{"dataset": "babble in 24 made-up languages, each with its own sounds, syllables and stress or tones, from a formant synthesiser", "spec_augment": true, "encoder_arch": "wavenet", "decoder_norm": "layernorm", "decoder_qk_norm": true, "decoder_positions": "sincos", "optimizer": "muon", "learning_rate": 0.0095, "orthogonalizer": "newton_schulz_5", "batch_size": 128, "adamw_weight_decay_other_params": 0}
Rows from block 7 of the audio encoder of a small encoder-decoder audio transcriber, named by matrix and row number. Rows with one number belong to one channel. Each number is 128 + 24 x the weight over its row's rms, rounded and kept within 0 to 255. All counts start at 0. Numbers have three digits each.
After each channel's rows are labels from the 100 clips, of 14976, where the channel reaches its largest size: "loudest band" is the band of the loudest frequency at the time of the peak; "top examples" is what is common among them. Only what is clearly more common there than usual is listed. The data: babble in 24 made-up languages, each with its own sounds, syllables and stress or tones, from a formant synthesiser.
# filt: filter width-3 conv, dilation 4 (encoder.blocks.7.filt.weight, 128x128x3, standardized in use, each kernel summed), inputs 0-127
# gate: gate width-3 conv, dilation 4 (encoder.blocks.7.gate.weight, 128x128x3, standardized in use, each kernel summed), inputs 0-127
# out: residual pointwise conv (encoder.blocks.7.out.weight, 128x128x1, standardized in use, transposed), outputs 0-127

filt.58:114109147105087103124150119103113110126091149121101137119133126126100115130127124101128137134092131116151101110106137130145111138109130151101120108109112151122112140112135147090134106124112103126112131123162127125136156154132139148125142111129151144228102115119183190168155111146129190132106150158180141114118152138082151086118121095177170110128178118123131114102125158132133082131115
gate.58:164132115139137145112067094137085151114100168142104133127182149120105138118123137104105130112139109112112130122146155124102135150136154110134148156134115093131157126113142175107134155090090124121138109103148131130127106137195134147131112129166116097100151143150144132148133169124138116118162177107114132170102148117121154147115146082080139118127094072146162116143116127145097059119137
out.58:150155141117120127142149126111125124149127121129068171136123156067106121130125110157097131122149150114107104119150133148162052132166155159122136154162133142149157109133145162130125102133136158105102148088144108135108131058124100107121105095131123084095126129157100179109106120118122108122131081135113124126173107126093101091125123168161082146150124133110119110108115150106136150125122
loudest band: 500 to 1000 Hz
top examples: /ɑ/

filt.120:135076113106090079113144119156121099115122132118087097109073132148103122141149155106108120130104136123146113074155164125126098082074124100091123125150132135119122123115146096127132128162140127115144150145162135143148126196110124089159117115133168121179107154112163194149163145100128169144108117135126115120138145120105136152168129122110141130118163151126144152098122141137153151136106
gate.120:134110151110180112146128139102108155131135136130089163082110075107079168152078116154133080110089115146135149128141146142139113148091136154119159144125174124117140121104093143179139154113113089127108112124123166129137117145134125119114134139174151125162141094062135154167135144099148101134174123111172140130122124128108092091102146142102119144150129127142132110144123162121143113117096
out.120:131177159135152133118124111119140147098165106134100128118108114106119136149100146126130099105135099176117117124154097143116139167138130162161130125163130134133113168098145130137119133145091144164139130097138146122101097140113102111133171128111124123094131116111107128149117124124127110107088132098162143173166146119148119084109131115107116069088055095151123109066184111113144104155094
loudest band: 250 to 500 Hz
top examples: voice: child-like voice; prosody: stress on last syllables

filt.70:164122143152140084129136116135128167112140121148109094118142104153134119158135096130129126091147162123118116099121157114146119086119144161126129111148157128120166110103122116135114140136098111126096181091097107144115114142153139132119079134116172157176123130116126097116172103111115079105075112154113151132119135126113118125182144195167153103103171136076118106157126141144167122121121
gate.70:101116134131108099101115148085129140122131115130093119137136126113065140144120114128144124144143121089157116148112114144116124083100140106124117119122134137126141110081154110134096129152110106154138159166106135145141102140164135115113187136101132163134117146159157216129135152131135164180146167127117148114141119106156102080128116159177122087127166139148135134095128122140094088112090
out.70:191107138179111119143140134090098134112091105157181129133108139162145122141121148137128106123147128156144112175177093100109123176157121151129136130183119108143121107126117132124129138097183121087126116152189138094133131144117120146149151112112123145108113136134144111124133129136125181123131127140122101124151115151109140126153141092067115171139072114131147136128153122130145113171173
loudest band: 500 to 1000 Hz
top examples: prosody: stress on first syllables; /u/; /x/; /oʊ/

filt.69:123117102116136119093093101131127103104128158119105133113151117130125126130078151098083107094130119136122082130126111081117126160122107130148128172108103129130119121112125170097106104144110139137156180148149120153151140158185141133137111128172136149170133129145191187176120120134135169135125130145149110089105152104131123107129126155077096166149150091123160088134125117124153116105126
gate.69:090126122122117098123107136109111113112153133121066134113132122131088161075135127119111113130093120090174132119110158129156124130121114134112124140114135154153160088056117125109115148142085105120119115171162135152161132162158132119162099134188112147158116152144128147109174158201111113098110143133155107127113107134116112151142133129176129145111144087124133110121107149165124133135152
out.69:156133125120129120143133124110120107136154162173135147158144129135130172121125172149126084130139134140137117122111159117132127150104127124152125146113127114169065142146127150128142126101148169120110096109105098093105095118086128133130114099114102098120097098074129187070087117086136093102106152119159139118149149109114117108106135108111138201129123131149168085124108121137126137094160
loudest band: 500 to 1000 Hz
top examples: /z/; /ɛ̃/

filt.127:093123136121156171097154118110118114138143146111136135118104123111137114132142120085103146134110141134146191173124105059110147099151097157124064135111123143116124130130116128145098121127103137130161135063163162113137111092153155147149163126133092188129134178155152143101137133127105105131107154131095111138125124093170140113129136126155129146117133060144091119123133147140144120122153
gate.127:128112096098135118135157100110128109154133102111075111121146095091104121095103094130123107126077144124123114115124102079091109133133117120136125153115124109149115120087139148117138102128132163161129129186122153118151124160143116133143163130128132121189128192154154223160137138139124168152101103146142118135094117161146128077097151156130148146128130152128133128117114129132100139136148
out.127:151126141137133063142169136167154127096143171117119153127137103136167127149108141172194121104134117103105057126127135135146121123129152123127212122167132130125123129115095124148141089110120122089115143185133102144108098128113126123107109143142158091136130085143107166149112137118145127106130108118112122101155119205135121119130126137125104117109146137171124115135103137116122134102127
loudest band: 250 to 500 Hz
top examples: /aʊ/

filt.61:162102140170139193132111141176133145151154133150120101110137152128139137149147076131136096152177136129155129142174108135119124132121137127139101140165160126144129115124168137174101128129143140123125127136099125102109112130127153120087098104065085115091109120090087058123070108149137111132132120132119154134149078132138104165091127134143119133123126123135155142136143144124077137129109
gate.61:102098072149124121116132107091138139141227151117123114104138098117075148149107091148103113124130145151188105148170129128163083117120110113141111105138135112119160145108097137111148114131129142173138119144062144140122134115111136126119089153129092145133092118139147180139145131149098096137136119110111155128124148114153100136136161172156121125139136122085128118146139149143122154131113
out.61:106107124119118118140097140188143099110044147121144093134120136141156083113135105156113138116078127116098112052139122123134125136138166115125123097141129160120122125134152132101146101144082160174110157137094127160139111139122118112120134134137151144123133182151116134113144174131127138138122129164140130133104103133075155138174130120160142134144164123149145147103156160171102115156114
loudest band: 500 to 1000 Hz
top examples: prosody: stress on first syllables

filt.34:120110129106134137150101170138125128126132130118144158121102113096163120137145146146166190108117091117114124107097147110155154126108123180105057100111120153117096112111138125114146093103131130113159135067124159128134163138132136142179154138090129210146124115122161122118092140110124150125117093102140134131126144081109144142145109140121127098144135097134117132116136157115108196134146
gate.34:114148124102146099134122095083145088120133117122123143116138116122098145099118080148100103146096119158131148131098134143082134087106132130128153108128107141129129128110137149130123092123124124149132116140130165140139105146176115119165143170164134146147160156168164236127157160115149139118132109121137116093114164126102089083114127158153108097132097108119139139129132132126156151137076
out.34:132138145138141125151170118117137130127130156127115140123181128140113130107128130127097107135136132151120154126127110151104128141162121111158255139114136117131164144163095137150152141137126134133147118182146117122139117149143114120058146116163116089142113120130155096133122137118118159130136114139134146132104125180129125120122184136108096158122124147108096124153145091151099108122128
loudest band: 250 to 500 Hz
top examples: /ɔɪ/; /ç/; /y/

filt.102:141085118133148133101092119155107117160116126121145143145129147151137155126128125096163161145139152182134141116124129174108152151128102118117077139144144137177162143102162088170141110172123140127142126109127136129156157127119126125127109164105120140122127164062111103128125123111104096116150093117142082110136078074127125147137122102131130143102109111099120165107140082107105192118156
gate.102:106118132117088104138119095092139102093119119094123166160113122116089077162113128134130132131123124077131134139078133156126143135094130132124102123089132124134133110097126126087124132119135132115112137106105123143125153122139127128159170111139174094189123136165145198183188175125121153112116147085120158142127131143106148100134139095129154095125173144145155152122114124161132123127148
out.102:133141120127125133145118113121153147126145147123156094132102127167142137132115151163100051116141146101147115133166112128104146125118148166160134144140168096090140101141163138140111137094127097129065143156100122119137140097130113122089124119174137113130142158131139156148173166140123158114153183097144152155144141120118127123134143119116131105115123148150155132179110124179124082170069
loudest band: 250 to 500 Hz
top examples: /oʊ/

filt.17:102094118131167105138166144113112127099123180145153097111130104121197120133136135154118077127141103132127174104143171103126161114091134097132102145148099118129121098159155148098123110174160128151116156127125110121125078151128131119157123127126094071117130194130087120130106123133141098146171111164089136136132120145142110128142162137145148130133122140167092094109114134128115139128085
gate.17:117106121099107094109157169143140130040144087148136148104106142104103154108100128162156119149092087120115141119084146121125103125075112098117118157135140081123142130122124117093140120163132104163154106135110145148122113149123149170116144132135148131090130162133135190160167110150137105165135125158135157112158110162158134067149128120133137129137114132150126096128137126156129126143100
out.17:115084162138118137132121100174122069128217134103133105132129134137086117084124133102147140121122125099104125103111165124155132142139141113111138129128118164120106147147163172118120105104086105173132116157099139138160156156160121151133143123139155130146144110183147092144135099161127143162116178119098133112099115124111146182160118145145142167122152096118128146104127102127144131118134
loudest band: 500 to 1000 Hz
top examples: prosody: stress on first syllables; prosody: stress on last syllables; /oʊ/

filt.89:148114148132111124075127133107144129079127129114125137132129137146083112131183150138120131073130150155128080147142136144193111166142118127133163105099156105103133107123121142160147122123129110151131147123126138178133133095115160167121147104151145137157139110081110123115127101130152112175060134127144105152086102119128084167089097146148132119122128141123178156114139149125110097094121
gate.89:129071140102152083162151144116113082135158107162143122136098151148114156107109141135103082116147094162144176106090140117119192101110109103128152182144120136119126145181134102136146156128103119151099091126110138140129112128157109110147120103153117124081137092162128073085127143148121089121141105116108171159112157150111128116137157121148122147109137141124127142132125136165149133139111
out.89:152133093118130101143128126136127137135144165116052123134113128153121149120173094124107134125179134140143164117124118159092132142127119172167071157131107123107099110111124121113131141097151161095125116132130120131135091160209122122112114141122129090129152110082139200114112114134143140097135097104120091187119087130136135133136088143153115122137134116113174111130121118114135142147129
loudest band: 500 to 1000 Hz
top examples: reverberation

filt.35:123100124132070079140151135095129113097168090142096144133134085127120098127129157127153137118105168157107117132095114115099140123105093157134121131109118146121115133090169154135142126157139096126117134102117139162125151181113107142140141127094153122154101158121172149106136110082126175158078111140149159130120149122142095131140131088096160094138124190130151125159128102165149149133131
gate.35:145121109142154148138138129124115139123127150141134114126131109113101125130153130162124121106092108149127156084093124123142162121088149139121118098116159145113112106072087195111132109099119081087132137130118158140114137123132126152173129106117132175088140150115149122168114107147106125186132062069158085141138127120112149148127163143118129154161109165094129144149113131162124152159106
out.35:139151169143206124171110127103116149135134123118155136108109138121137118130103127098147155131104043119167149099167118138122128116134180118102125123159160142141145138130076138064114108125149144143128123153121134152081098107134131122178107128167134124127138152131150079142153153114109160126133166134131129100139094111149135159133142119136135148108126100165123135089115144123129074124124
loudest band: 250 to 500 Hz
top examples: /aɪ/

filt.87:069114112123108056111153116095130141140164117098099116161112138116109121175100106119173100140150084132144086125140121185147127115120162094106155158130135106144110124141141149132129105096129176151172120140124131141147137116116141116154162140120152119160134142162154174176121148110120152132113119131115146085141122113175112115132115117101118125112144154107138126060128107098134099142123
gate.87:102111126107147060134175183116161154082154105120098112095089123113127142152120096117175133157148145069132162109112100134132138089149136132136151141141126146116124105095080092112160144089121077149144130162130114120129113108143115171119144109133106120134108127141147178141131144138122122139159134141119175145099132151158116099136112157156150097148117140126109125082128125152117121167136
out.87:128111101147152132163139135108152102165114131155146133100109131131144146098162126121135187107125172131138138124116115074152120143165107128112117125124113154113101101111155134191151155172061191121136138104135079128125090154131129114102132133141092145141159132115113089102123098093123135132116131111140111127142125184116142105136147164134124108116114089157080120177124149112156129142140
loudest band: 500 to 1000 Hz
top examples: voice: child-like voice; /æ/; /x/

filt.71:081131161152130108152137134143149145163152110138136084097154137095124153141106157140137141155118142125133154120082134122086145124133153125149113118124100132136108118159141104114124143156110129166115115061163143119121102105143110159149101127151131133164144112135087083125123137099118088092092096174155102121132119160150082153164142105180142168135106094105125089110135141117181130113129
gate.71:134103096119137120118121136099122136146121137124133103143114093115114151110108110104132165141087140130134109129154120125137108116129093102109128105135161105136116154105101155167129146131117071135129114163152150143107141161169098120110208103114142164156136140170141187090115121131124182140136056092168149141123096107138090121128118075138145118108127110136131172151125134137126134141170
out.71:087131142109105106166089103145166104129095136102118129093125138184132126120104146117113151111116097113115148127155129126104134128109092115160130168130144108141143158134121154139153165152172155141123152083112170083138147130138159132139117121152096122108143063128122127142111083133125137107113142155118103115137152131099128095124133178076124183135129145156126120093142166144172129078147
loudest band: 500 to 1000 Hz
top examples: reverberation

filt.90:114109118147152138153155110129151137087172139135104160093076104122110101144104110112134097109126111083146115104166102150116143130108165127156110160101134105123110144099144100119098132130114162126115140173129141143130114191155130110134149117151129084110137144178137079093151126090154132185146102169127132113102122104151076135128156137125132128141140140160099113158106094154167143129124
gate.90:116126078100128138126131115115105091077138225119158115110152126136132142090082154141114093155111094110113108103104165132102120105115092125123174119107118110122174128140112116085116126114120135141099126165142125103153128125125114124156168122113142148138123150137144149166137148152107100120131131126137161111119099139137145121186116140164143095105194139148121163118113153163108134145127
out.90:155126139113142162161167128066137140141071122092136141150118139153118143111148161141145203135097105139122136116109147125115147141126110129143132118129134115144176143161108102129165146165145146088116100107135128090118080128128146093113109113127105111132063156156122142078103113110113130137123133110141153146132149150143121113099170116066116100164118153126116137152129128094076117122130
loudest band: 500 to 1000 Hz
top examples: prosody: stress on last syllables; /k/; /u/; /oʊ/

filt.40:168098130154100149173125136142099164111169166127125110117126122145154077088121142132097159130144090128177138136132130140115184153107127083078096092108149161113146133139118125126150137159105126114140109116112111116137138151131167134127093147096139139159125143135068081097131098133134118132077140134108087113160071129149128167154133128162115137134132147127134098125110151138147134146099
gate.40:111125114095130119118090165091140114069139162125136158108145174126151125130103111118142120103101121117125121107142089113101130120121082128088113174107137096115153078098136118175169112111162098091121130164139114152138152169120142123118090093134158112124151107123159199177121138120119155153127136126129147157142158138165146129127170119125098137074129148143113137114143155120129121112144
out.40:117132127153136138139123114115154115139128141152136156161120121135161128121147094109131125111129148154121130102109128095137123129085156122105131143115059110099058103122140170102114120128210128096161122124137100089129106109138075103091104123129116094124135141134088177145117126100123119125130106146125147132143097154097158128128181110092101129132129149169158108176123121091150166134124
loudest band: 250 to 500 Hz
top examples: /aʊ/; prosody: stress on first syllables; /h/; /ŋ/

filt.41:125169116085137105125120141158126145147155140116129120109131105147123083096163144107127148096130124103149111153118135093071142091121149121120135125144124146138153098068135121114120126118121140154132124162142100124158120159104116158110130105124156140112186090146083111120154092119175134141144190106077044155174127117148142113137138146138109147138142115130138096135132121127168126134154
gate.41:099100112073114097125112119146135125113130107123097114091093100108097100099122130117083124101120124113130128155116138135112116106079110118085103120106107123118137119111132125137140086122120126151158145129185148164157170121181139183160144147136161157163128151149126195166186129165137163162152128103122068112164142118143133117137120153127108128120154115148120147116121133126120128137134
out.41:099109107114122110126126090145134134098131091139133094107116122099122096125094119136131118097113097143112092099134107079141113123107107121117130083126082138115079130116121098125091127112093099153142159158181170138155158135153159157143142140138165136135142139170177088132134162154155156149169131120117107133171116100119109187110072114111124132150146135138152156126134159117113111159134
loudest band: 500 to 1000 Hz
top examples: /æ/

filt.108:136138123131121151128073133069130104142140134127173089119107125104131176159128137125189141174130126115111136113132121134090119114162108114104133182104101121163151119122131133158148084155136117124102111142130125095110123182147117141124154142103121077141107129106123142123125137154137124090162098155156164151090085146122121105114080149110142122081136174130119088125131151144140171127142
gate.108:090140102139113162128127060152114128140143152115102104116129091134128124116079139138133113153134120100139146097140113159133091078124115111145121122128107113118113138114106128165111104115134095130079114160180132138139165126116143136129158137134133119133125104186112166148143154138136167155137094102181146165104123129121159144151143189118124128109134145085131125053118134175137097133135
out.108:115141128119146141105134120133098137126121126127142118158166120142099135154102151141096130117126113173076170133140123101133108142145110170161098090147117179120149141142125103119163101122135093143112087159155153112084162045121151163127136093128117148134106118140103167068142134120115131141141173067096130145132131105095115114143120117150126104173118108110104134144133154151107132116108
loudest band: 250 to 500 Hz
top examples: reverberation; /aʊ/; /oʊ/; /u/

filt.13:154112147130159149156129150138106170105119141104135147107099134143145116091126167140186155136118113118132115132116155123145173149151145136133137147110133119122101152147069134133144128112205136115177115169139090078138110083110117153107114113107127115078119095107093066145075091124153109134147139121114129169130131128132123121095119136078115146136115155119120120160124129110148155136135
gate.13:123139115102076174130133161096135092113106133134082117090144099134108145115068127148113134101073166141146156100141129129110180123105105102127129119110135082098162133105126106133130129134206101119153104132111106154145139147123130136123095130152159147148160153162169139104108128127129153104105140127162149142142094170151111125174166112155125137087132130113139141119124109149139104125139
out.13:090113151211150070126125097130118134130145113110093110149152120134112125117138129122024137106135124131132152114145108139169146143113128165145145117112112142146113174130151110116129156096125122129127109123112129149155181139108159138150193170119143138140130145145149111138155119102093130079135161120145142107128124149131145132159115084134121135133138129131085153167138110133141112110154
loudest band: 250 to 500 Hz
top examples: /aʊ/; prosody: stress on first syllables

filt.27:135131148139092100135108194128136106133146156120138125138135130167120162093172135139129144135102125174103187134119120112109123153095071115136134132126091109082170117134150147108097104136126128140154137131109140173127102119108105111092119121086105127145123130094181157108158114067097148130145101138115168133158157146116112125113137136163128133106127145130150115145141133163145091105070
gate.27:089136100110140133148201142074151155124105132118118128070118160124120109110128127133100123132142129077111146136165125149161148107144139123130124139135146116160138141179136127158148107137107120127128154127122133145179112080140135120112124094135108119109132139127116121099057147141101135145193113129059138140097160132076108124117127142166136101126169120142101148116111120133168126146134
out.27:118135122137143150160122077134144165133109146122171137113148114102131129160120156127120091126138176100109095153120115102156159154103103144123133094080164102229091141143158129117144118129113129138139118127142076089125156071143148148169140122122149140125119144122123139166124104157132123146110134117150117168112142122162149130117122138156102075174117137095110107118137112136137133103130
loudest band: 500 to 1000 Hz
top examples: reverberation; /ɛ̃/; /s/